A small multi-label image tagger, trained from scratch: arch nf_resnet, trained on pixel-art sprites of 400 made-up characters on tiled backdrops.
Rows from block 13 of a small multi-label image tagger, named by matrix and row number. Rows with one number belong to one channel. Each number is 128 + 24 x the weight over its row's rms, rounded and kept within 0 to 255. All counts start at 0. Numbers have three digits each.
After each channel's rows are labels from the 100 images, of 14976, where the channel reaches its highest value: "top examples" is what is common among them. Only what is clearly more common there than usual is listed. The data: pixel-art sprites of 400 made-up characters on tiled backdrops.
# convs0: first 3x3 conv (model.blocks.13.convs.0.weight, 128x128x3x3, standardized in use, each kernel summed), inputs 0-42
# convs1: second 3x3 conv (model.blocks.13.convs.1.weight, 128x128x3x3, standardized in use, transposed, each kernel summed), outputs 0-42

convs0.13:152117102163127108108120119120184106123132148122116152152132141162078115137135149132128128126056186092080113158122139076118112161
convs1.13:107124115091097113147131140142132107126107120135097131151135084148133175098122113104128055141139119120130129108079175099151129124
top examples: large; red

convs0.11:121102127139126127117161109154142134154097102137135136120127180118103126142118149082165076123120125117135146060156127143181137106
convs1.11:132122121129143087150108125071123132096115131172129139137124150135121137167136149097107048117111083148144147035153099141116125118
top examples: white

convs0.108:144102174104136146141104108167115128140137122113140102097159147156137128135136128093112125136128179085126129071085139110145142098
convs1.108:110116123137132146125191119203120102148134108121130160127146198166107136137123141174140162111110129093149105208154136148126116114
top examples: red

convs0.119:147114138125123118071149170150104159154050127130148122146121167136107104133133116165108124114097134110120074132141147185111155097
convs1.119:116150133154117152191143140123113122113173101095132099150130160162089102100122136108154152159092146130128156153096108124150126105
top examples: yellow; red

convs0.75:090087106128130137125137121163130115129148092138125083133134132141126124125116162141157133144131104129120169131154132132143182084
convs1.75:090113133156184152112121093157130208108132101122109090112160171151118102131145090114162173111154140128158080142140186137120115121
top examples: red

convs0.115:115113167139096157117174145142109095104104129088107159153139137110111113156118136121125096141099122124152103161195121126138108118
convs1.115:133108108130133137116123146093097145119111151108134127150144115118127104099151149093100112161160148146120120173120137127155130119
top examples: white

convs0.4:123093105116113120093095144076140122148170145149131122138121108130133136129165131123132110129097137123148154119162182130088105152
convs1.4:160134084131118110170095136120129131117169129130134079139118102127155116090129115086144099149099118122116130097118147097091151099
top examples: upper right; red

convs0.54:109141094146131128123150095134160110109086121124187126133125134137103113132145118153130095142003117080068129118123089102125105148
convs1.54:132177105123111108137128138146141132124123118133072138116151116135147103085127108064121134102107132160106129135093123120127094182
top examples: large; red

convs0.38:118138133182125110152111129167090114116127093119137118126182164150110073137130143143140093091111129114119118104108132129189124130
convs1.38:070151096118181138122097135114149113168147143134122125137088125143108086158151127146107124126107086137112152108128144120152121120
top examples: grey

convs0.72:121120112150139101086113114150169079144124133120127103129144119122165168090131142149099142130091128120196123135093115157143139145
convs1.72:149142118109135116178137154144115153128192170126130145128128129097126084153135107126120114127136118120095160134124095187168117108
top examples: large

convs0.31:115140145152108188142148124110132120155140144151130110136067126108127160104112147131088117249116136108149113107147077118112094118
convs1.31:132113128178066128116134137149150127168122122186130145146146136144122116112134129120126114104128134118153159146142126115178141127
top examples: white; black

convs0.114:157115114142129115149122150096150103144201174143080122115142097114119134108212106148127115151128136074133101177136166112139114124
convs1.114:118128123118123106127109108113107080176133106092079110163115120115176127127118119097124117147129078107138118081107115105071087153
top examples: upper right; red

convs0.112:153133163101141098120091138131157137126162137161104117074126125118110123127137159120125115119183094110124118100135127134089153165
convs1.112:111097083122128156118144116155123125091117138119149109112113122129138111158070104152085128115095144110091093149156106142169122050
top examples: red

convs0.47:151140139125165168117116121165122108183100108077105110152152144137115090175132135113143117096121112114150145119041114129123140135
convs1.47:143137135184127149123145128203164121126126126151129156140125153142131089160113117181165109147131142147153141205103157120140130146
top examples: black

convs0.118:086154162135140144128094087083111125112110135139097143094134104116108140118105113107132130102137127129122150167128126141128133127
convs1.118:113104075134123129082132115128157126095114155126143156176150124114102103110083141182112123083121144140144079123125128155092149184
top examples: lower right; red

convs0.77:158144129181139153142121152128117103124130133146089161144114131113076100119147148124130111115131151100136147120141109130146143131
convs1.77:137134140087107154161146133101143133171146095152141121116062138159117159166115173134116105142126132136114152088090162123128124138
top examples: large; yellow

convs0.93:137130149089122145140175148152112101201134131107122153145144163125114120115139144176109112094136163117129091136176155155128135116
convs1.93:115126160162195112136129138160163143149116117134139143126187115119142102087124130141125108131115170114125134173111141129158109139
top examples: black

convs0.116:111149129160120148101117113139129173088139115136134130104117098123104104145084107141091173134150157092107105173101135126149127104
convs1.116:163088132126124162120117141109076136143117151141153142103116123134156136114108134098106128143118104147077118121118114055137165141
top examples: lower left; red

convs0.20:145116106173121125123127152144139144152137118176107111120057130113083144140148152116120160156155128117139160126155109133146118126
convs1.20:127146127140116149138138128123125127168121136132129138125139175128142135131139140073094147131109132130134132103070146127145122127
top examples: white; black

convs0.61:142128165114115123145115147158100073126143108124137092122164113125102156175120139103109116122122147128153140093088128101154136117
convs1.61:123136163137098158130108133162170145123136133146120136177111121120100098128150154152186167182131164115139132105151150142175135137
top examples: blue

convs0.37:119132158100140122119140195134145097117158074162147144146117146118087145122154083125128080146087115100141129117146113148099184109
convs1.37:124128118113122112155175139112146168162138130124180104137121148147127137163098118141105143160102122086089161142127136143125152116
top examples: yellow; red

convs0.78:114129153199123125145145127138166108104103118160137133114125116144110177145122161162120154118121143148113118201158133118092129134
convs1.78:104125086119131127129128158094128128113133141167120141123112114108142093145130130079127133139113071125136108110111112123051121150
top examples: black

convs0.89:118166158076128130136137111113135136125127170131141118131124104108110133134071113146093092108155118166119158129111122133113133068
convs1.89:159113098133189137084106105163132164126119105161094103079156137061130159120119122142148145121187173078132119134128134119170078121
top examples: orange; red

convs0.51:200134128112105100120132135120106196121147156128111151136110110119110112122104145125107101142115131121138094121134132127117147141
convs1.51:166156189146118135112112125175136067110129144121133143109111166184108162159117110140096149102104167116117157134141139121157117142
top examples: large; red

convs0.44:139118098084129155117129093117123097147133133131096095105126128128117117134186122141116124147088117098186139110157140118097138154
convs1.44:125092120160125142174168114163121165113189088137110130089112122136170123136152108123117161135159153133136101179140111144152148123
top examples: upper left; red

convs0.91:126129129157135125127180152151156110185139093187133141176107135119109126122140163112140127127127112099175130083159124143115112127
convs1.91:141125124144139185133082123076192145136134156154166130127134157134145136143140101088143095113116116143131125053118147123131118128
top examples: black; large

convs0.39:138164149126149116130141081114122108134175144109113107111106107120117092157120133067112094129120112144151144141101129065135150163
convs1.39:102110099091109133152119111149135117110129098136124161127170149101096125133109137166091127101081138144137098123113115169105108106
top examples: large; red

convs0.23:117128093067121120108133164166118132101130112114153144171146146133154140125148129105093128160124137109151112085093108151125155099
convs1.23:163125129153156107169165124157152147158129094131119088157132148123120125132087141150120078171136133125143127154158119165166134104
top examples: upper left; red

convs0.84:110138122123126150151118073147127101166102108110158155118093122112123130111131115127148092131053147087124142156119113101117120110
convs1.84:132165149134107117115175147147118106140115114113079106163120130150111099153152150153122144125108117129140129132153158127080085187
top examples: large; red

convs0.103:118186110169150112075131100109142098127129141112062090092137121115128119167120101176143123154114127124137131175164124147135126113
convs1.103:133107139066118097139079137089139147130111131170152153114115119106094135116114134089118113104166145138080087079114105117086161143
top examples: large; yellow

convs0.2:144083101112109132158121140098124141120171098131177125157110100149115128096126152123106111137125121116154176109143130136127152109
convs1.2:100079117098111140091121118122136162114156109131131071109118104101115110146111107096104118131121099126176139107133113150114147079
top examples: upper left; red

convs0.71:114121139100116101145096146119140102130132123170060104124110112154120157137107162185122118154142149097087140093158135156119124121
convs1.71:136130137164159138174177133157138120110104147118166176128143171138121173121107099141129138117111140136156113171121187133127133141
top examples: lower right; red

convs0.104:122090135135111148094126112136079188118156124114157099120144131105141128117139119099128146177101101142164132121124120151168115136
convs1.104:136104123164139132101140145179140098130106121074112149141140138109099104155116114171144143133138128087085130123128088112102102119
top examples: large; lower left; red

convs0.56:093115120122129160128136113102166140115119145129091041121088114133130138125163140085127093148080178139081119143153123142106136137
convs1.56:177131124082132093113172167153120081157096132130176160111128083132150129083099135126169109106167078132157162117133108079113154134
top examples: white; red

convs0.26:116118113172131113142082112144181110110137064130142091128112122129088121111074142116102139116151123120108134165118123100132132114
convs1.26:117135119128111114130140122130109152129197167123125128138119154090164134153152181091170161140109138101170149118122123161112128087
top examples: yellow